Weights of a small sound classifier: depths [18].
Rows from block 10, named by matrix and row number. Each number is 500 + 40 x the weight over its row's rms, rounded and kept within 0 to 999. All counts start at 0. Numbers have three digits each. After the name is the row's rms in percent of the matrix's.
# conv: width-5 conv, dilation 3 (model.blocks.10.conv.weight, 384x384x5), inputs 28-55, a 5 kernel for each
conv.230 107:528416496470449473484447505447489517437531572484496503519481526450467562476479545519459471486452537520454532547485458470503494436482479484520533548520453575565397562465560522428477566458437440524455526475482485560525532493453471484495448515521493464444479515523509413463469505505507420465477525494520481433500489445590538515477433513500532516503564499525494540468475570599484479462563466550503529472528524549572504443470
conv.231 097:538500498479402493430453460420568503463507451500465482414459545484538515487521492431494539463509514437478530478526482528479452530549499502521589555522524452511545535494504510436490450497540522541502449487432546573488513496431488508506498463593560487556432459444464534474532500507513466533416537505511476516503540487512391492485440572545444519483486463506577503492513507488521508414499590453469506497540527478393530515494
conv.232 111:544498445485518449478537461458511452508558518527497507536498534345524457533540505456452595461478500473463503532508477399498512505470437519536514512601466431487492445506469501497506478492559488448471507514506519468522581547468557474488573515485496453541507565467535490542518472491522554525604517491525485503505499522487567510520512458497522443518513495544486507479509509452504505508584472510527482559462478446455498466493
conv.233 104:543483503451433438505511571546509502439420522537480530538446442461484500497558484450471479442516450521505536553473518576518462515504501508498544483497509488469543546450455525477422537489553416538488583505552516407479415455512547464492506546601506477457492472479490481564468533548457511506491488531525512443472554481499510547576548502521486499444451580470446477446504508523488522525463492528459537468489534508390500482486
conv.234 096:438455477476483470481516508486493391520457500452495383611529513462515527467499525552521485561571481458498498541499470509483522535498497531487480519479527528539491515482538423497553498464537527452443519456519518532473472502476507513519525493473463535507484506446461513509489488487438485490507475459422491488531487480469521540459454489463542524488467507630472455536488501524450440447511472516528586557486528484521537513452
conv.235 104:450541467476510504512473546441543500476443481548591493368529550517501481491517456525518542569582437483480465477447537486516528488580557476542513569509501452504551516521514463532531460461530471476500513569521482496515526452553459498478495535470526533446473542369503532542481488566521513478379570544505516575502471534524578505603516471511539551466491514473513570545468448481506488517528483555486476535531482436505497459527
conv.236 092:467476482487465477499496532520502501470471573454408534492481443520516471452531596479573466437431480543476511568464561460426454503471439604517522489455475477519471488484463507457460522560561594541456557504494485500477497465495524528546535486479532530487503531523448446466493495551526533476461482457485488479563547580484492471543505442488428522506501504510462446530543524494567516470548557475452538528461434488515475514514
conv.237 110:418460512455509516506567483435484551507428474481518569522507513516507469469495449463453539580531525508432554462445494458555506513374575480485518465480529489521446437538513487484498427461530569492546505513418449493473516503442472534505530505494526504435529490451424490478450525490512456520547516458520508568554475522553516542472419540483492450507521534464484473551489543446541495513558553532512388436473526527522431507485
conv.238 099:464498523461521473574473423500570539525525510578570468495547562506476444480496487474537509510443476457491444462470545537466471502524539503476535495537492511499510483437515616532538491414478495529530511500463551500555520487487434462474466535521480558473423508489461452478530540491468477513496463458491471439550483465478449472427470475545481575525459532547544457532531487436507460546470491505528533511540533493498537528521
conv.239 101:460464510515482511560497407547494502488469447484489454519498516475515526436526501451484526484447554507468476489429524516525484450488565567531454464515503488468485481546573534458483496484519521408486473531502539524483522467544502501509461523468469481537490526505484440451517478503520516524526545468494440507555613532501568509527482435488504489510492457492490481476474507578476519462544448524473505439495483450476542496471
conv.240 110:462496458528544522472441430545468481526501463552429463538512501497403519619498525531472515520454537493471492514504478460548512540478473510568573548470522499496557566579508508539500471481525480415547531450502504550511460523477458479491453495500472445481559513501506544536497497489443545515510408517495468483479518446492500495513457450578504498459519584516487453496423501553543467531584486457508526488520492440532478538539
conv.241 089:438487429547514425385461457572515475484413477514459501481499535514448417470460432469512449528503446446466498513538587547412499552453481552490448453492398540502490468502518490522446447545483527473528527523513493514511521476514462543564473420495464441477497492464548590473479516488499487507489613482494559460486502553457492504426560496569552493530486506437470503431517553457518454447400491519461466457504500543515421504477
conv.242 103:535511536527526501539437457549507432524494525495501483475515454551509460527545489595517503479494453527479492538464456551570512436499429481579502505440531532500469516561537454505507473465450536551513592568516487420526536460465490534526501491440515495487415456531507480533488468441520510454544539498459505488509428563545563499512500500516436515547544481522501457437520476489527497551496520493475458487435523576562503505492
conv.243 103:468482456515503527517435424522472429504497482496491474509539488417520486533489491461504516509517548544561492517460530508516533443459618506461448500536489532521513456569505427482443454543521518415461509581496440504518511495462450520481534534522456514523558516488531502459428484491564559497486555546518478501520492492519531509429532521505515535464469463521502534501494532516523468504526559518542581448469531500479527551504
conv.244 097:431527473436496501487490548479549484489557484500544465551561447500537467474428452455505572501504564462464509492554456501388531552560447512505437444505519454569474483517474558453481450374443517499550452433484557480565493457500547494461490445483498486530469465506513551500495550547498552485522500550530504519549466520497477482547512538510477542490432405474454533520526472469500477420504510513516427474462475533527518504454
conv.245 101:476437524475535540479507493481468549501480467492501560462492440474515499477496581484472533539499555466460476479444526471448466488489506435520531531442472532527505570526474456537495551450556512550509482498478514482496511493505454508502509497478416458510551579384509514447467496527485499503492513497580528512500532483461446511542551470538517484517495502464497481558524442495479426512513477516495497500561480454441490475457
conv.246 098:561532446479525503456429463493411529528489556511501416494467546454478516500521496501526474437475488494486498472455496431459548518519466514479468542551524547502556487464536522525537528483528432519558466547515479470464485512495487578459531508491576463477512499510475561548506490565429456477557452473555501483478476500464511559509569445524501512482479441427517477461476510494487451497471526495496530483468485458477532540529
conv.247 089:481511465538507536585490476535471426514491468461546398575477513539470533506514485485563549496542458521490531559553489494533586539425428424469519502501518531476519474576522467507481518542484501550536506512513497506502491586521478580493494467480562542538522556506472475467495447425507616453555479499508493462443505432442518531485441508500535489518517506572400509658532571557492539546543502439520508513554494510456639598522
conv.248 100:545481573492543489474477489525526440514503483560544561489549458510373515503509467474581547513537511472561552507506448483459465506552482490512485523543486453511520485480392507464487588473559507524516499556543488532533491436482519516482501517511572474511530514514532586406484496483492488485504547428490486484528537516432457495528574460530514509486428523481484532548531544476519470551509493505558503466537568456491491461394
conv.249 106:553506503523560474468477470489503474570551511592533451469446440464470505511492516507459525508445532468506551480446535552429429511590488465431466519542432508483519524414434441435466502428515491489446486483531480514545535526587513550548477516524459497474470447513472499497511532516487432500499485532527557476492529473475464499508509519535533511454492499486545596494532499467463485520522466498537521485464599538421522426478
conv.250 109:494519442529485516448428414462576513470542518492528523509420460478486496515525501487498545450507534520473456428511535493449516492504464516599608374500508456490458552537449468495479492551464519480523525424541503519493470536458561541480520493512424382471536552505457431508464481526475489488521482493501455466454523485517508471505464503460486521448489519486489519472459472512546509510531518517506489484496525557452505476496
conv.251 097:511485486499534475524497540489534481427514507527598529562504544531501455480473490550452477480529499447546542489502484484441459510477482505545544581536489488503523475489469455514507449478520466494537448557582486573501519499477492459478486554439493476510528494491495521523425460585581597494476496511428469461510488432509451492445494476476484498541535522514465404561575495525503512489471507458434486476505513437557516495499
conv.252 101:516524455572494532518494511505500432493503419491526459491568479453554540499452475498481522504562521527449489523426497482483521569466493450486445475507445466512539541453482605415554536543499473438583522557433388446507518487531511525482522465517431454488534518525515471464544473514479466478559488435477508502498517555513505473489504477513484513514475499489537597556486490526506549522439471496475440539554492544526479529544
conv.253 093:485532512480426574510482566521501492538489543600543548465407528467496495527606535503450524443464482441477491486423492545540479487568428540550572534433499481499511524532480477450444487481438516500528487559493500552505479522566465508457452492455457530483435436484509504607566505484481502508513411428506468495524500500519448508443435525523476475487537522502541551427560584505483462479455480526431551504582442514460415550514
conv.254 100:539475537534467520496490514515491458518500535532411477497479536486476521515497506502551506477562549588465519459501549448483471524481558429488508468426554460474560513516461505478460483445466467503533557543456469509545530424446495519550483489460473544498468499485507491516521475490504510517469549510497498506619525541485523520417432485459459505472472497485493467560420481437567519525432447500438511517400489544426485488555
conv.255 111:424485516520498490489546493459491461547555475505491476480503477502439452541491501481476460493462466524515453487492459487537502478461459491501515549486495495450483492468516520508504463515580495503502453529555578497489496561468489490474515549542488462459524450507495421589553479452498465471505514499501479537480479518529523504475442504457520531496457525526511554473484494452548463549449526477502492489476515516521543477497
conv.256 100:541438497541499495500445468533538495462528485536504527497483482505463579489479493494499540551470428455510558506486466527468469538487519532438456500468480563482487459547574475520498495544558535492490552459498462494515506499544438447499515515457464481487525573575576491475519477475521460507415482497594424485473566503509427602537526544517413448444552480468480589491536520492468447518491503481494504494548393559396531438527
conv.257 099:470445475568508543453486453539445520562552529461524497532496559498536555530505497453623494477530497511520559510537512461529555530503495520547572510474537546603527470556485505594441502468500426460520580506436487460503563434483574543464494489487463467450503478466510518570506467482513516471508459450533480498522418436456485519487467518433434443499533526525480470530458498512499531469449548520473462494541554485491497511450
conv.258 102:492464558480534501526476553519471556494544497515545553547480510485507558529570510514484498532500476453530494490546482517522518475540421517495474461540498551536448479514482494456529527465487526481599511405422473507485448501512439473536461443546503532460472502537483514482492562445449429482549511408479463503499458388498490510476530525547466515494481475520597544566501544476669534550511473498450429528479482521485523457494
conv.259 093:500488528496472513478559521522541464480507503487497537537457515508552479514532530407488516526533505480553566513537512481469503495494508484501452450461610488454484528454430499514530567531557416479440570457485551464463522550579493464603476490537476490472516453565484474573561487510563485444503470516457489507526477467488492543488494492549575528582475435464535534565530575506495503483503467525538487439483492516475474516583
conv.260 098:445462474459489485521447427446542487478553536572563473483516474481495521488477462492505454526533466493469484533480466491463427458517503436486515486559482507475520505512494557619470521551499484538481563525508424549506494417453504469459478530473492518526495529475489600453440466545500500399462507544503531448490448458509475479491488472488546450567517500469474542554484478503484546535474390481529563514512445483472580504502
conv.261 097:416519543460493488517519434468473457485534497456474456455480375479484481485479466533526528620511523460553500546430444441505477546529451493473502496455473409452511486484551473569508470508558507467584548474408522565449507496471584502486630522514447406510517493449409561500469470465483506529528492539493538504550558457443548486526515532520466430468482496489501541564494467456466484524513572443444531535554474476418482483502
conv.262 094:539511511559573490495533488513497519491490426556535504486519473534545486483461571489577459439431536544426555520511529526541507477520614501492563512461470491519494481448444456407396491537426552559542429426493524515516487476457496449445485499496469560492505448459528512572542542520519450490477567460566462490487471475483510468479471527526420491576477476470531534429431472470539454496466466497537498518439556499500462442480
conv.263 098:450515498461496501550505439562458519469475481559552547525506522504437497520483515533416481532431536478386496479596485489541454554516499488469465394445491552575502539500575523455434473471540537450529478526458521536508594538549561447500434459508568451528424494542511511497512488442567538485535538546450515545428444530488557491458488472480509547507452540595495481473523584462474530513517496432521487500500605513465480527580
conv.264 102:586494494448548463485513457580552629430510515480527419461516495496545461479412463542507518551531482490526506433517468545577499512464489500487545462485481512523448557533517492510524478511455458445537502489491527499517472498504520536476391547495528458517541468558568551498451430499525514515498461500540545581486521538485507437463492513528547449498482542596493561468415524582501461527482507423488507507530527528559452484553
conv.265 098:524512478500499540502539494453481516458515533472547535560471483478516454443467487503433569520541410497416484541498532480528478481490504458503521437506554501521501549428458435550505460535511489480505548534524505543453540472460475569514454558531494499453481467579541523530514503503464474509467529433481520490495466531518482514479485495524579437477422497477546520505491465559529524564443517500486408493502500537488442514494
conv.266 094:532476537536492520521521523478510520560472447528524505518471619561481453483491457501483468523509524496476503484460534607458492468490524565429521558455476470466463447479484561553558620500524562514503498466506537499537509473514505501466507502551497503467494474452538465514457502566533496470495465561473488535542609455482476452477437514497533550478476448534526458455537449535446433538531520482529538528470578464486438539521
conv.267 096:471452506456496508474519513458467438531454506458414536511553461510503505514470479486493542494486500498512492492513522543390572539562577486450546484558480532527573495385467460494512477431471500524588551498479503496486542474461460518508405537517476560477521504563471471501452574480504490502447449560494501502506470441455468582488480501503480442420549521561595506435448512521543480502450442524458485474455527514448450461462
conv.268 103:500552469414509432478502527487476480548552506530537460464515505533475506526514553516447501532491465497546511492481473491487547518518499453500489556493523467567553509458462514465503480524462449527534479520521477501462475470507520447566523484505509483487587633441494561464562510570468467478544458536493481427471450529434552526524542573521485528500512429498560536494549483524556537462450499493493535503543488432553481512463
conv.269 115:594474451451539459501505503484479625478409504469448514524477511447447480482515562591527453516494488459543499510506581536516534463499500506579529456445482517502508496509495508550488512496578508467551527499464497454504510486469580520412503509500492473513556462517426502475475568510518485512473534474519577538472439490500531541460445533516516453393518448468535503478491504547472447457526527448579533438429471528523477417464
conv.270 102:521583403548461569526485531483558544440576522413437451493510542469499581513507513469524553506456562473520448491535465500469482524593479473468463494520442556513479496486520395544480526468451482437524543517468568405431418470502483516506497546562513464573479421515459552433539507459505478541507469421501539445499552412654537548541518524589506518459516474486519482451509482418519515509521516551539509540476436490502540463469
conv.271 103:491505468496496469570491528515472467482432396552482524459506522521466449559516476466542555530454536535505467500533495526440486530554509496522472490481515499462450555505488518490479481469565559508548494429470439425524482536412486471522542517538480498446481393499535495483527482422484532468570472516483509537500471492499514477535501480529507513471531434533512461566505530476483536481477476476478472473490521515502432523493
conv.272 103:457483501532520524474508492446527487458481509459548510501479472540492472491508597498476493476447522580464489521513527448444461472522549467571518556443546493484479497517492496427483512477476489501585509472457512464561553527498554467552490537552502480456549460490551494489461515543498546503436523530476537530496506490525476466565495447444568491522438564480417444384430553555473518531492500489508537461545460471537492488466
conv.273 102:483448567510438442486501520467490455457530605515448560498489515501490489566477472471479501501544530545553554500524507468550498539523526453502465519457500487544500490522551506458504482559549495433544456454537551452510513523443491493464532490479532482489560460492524538479452549523530477488514498460474447453513462527509516458450486511533508510573547477454486494473513437501515510465495506479484503561487553471519494473615
conv.274 098:436485485541520558524516471510522524517580520462530471464447534534577507500428468396571464419435513448566483448532495482520570448470465520583533581553577443499511513474566539533487508499476427499605454466478502453499455513506546514510587514474453499550443450463467650463495433494411507457465447539484467453563480607428519513454486495419511410572514480529554467512481492495486496488548519557458524451544512514566528523527
conv.275 097:435506523479508469449464528500591504454470489518511520460442503573456464494525460519472476502477415490488503543494484425498435435496491480530594506555508505538517415567549483491512550448518516486482431475490569471476492467513507532550528431466415512519483435446463526466465459536531512499514549496514577471556476450489448510497453455466483440505520465467493482496474508538462542477488500494522498468467479514536480510530
conv.276 098:453489481560488525526495508479540501467455491439522414468436498464493437377484496534488466465496443416420571480535538496527447482503489473500448444481420475465434552466561444543405473457421500543539484454480431443445455539543526548498548419452540441492481539439442475564502504462463456513534491502455546506485483478537531467489505544513512514521529549459503574506529495527548481470450521421486545553423473502498427542585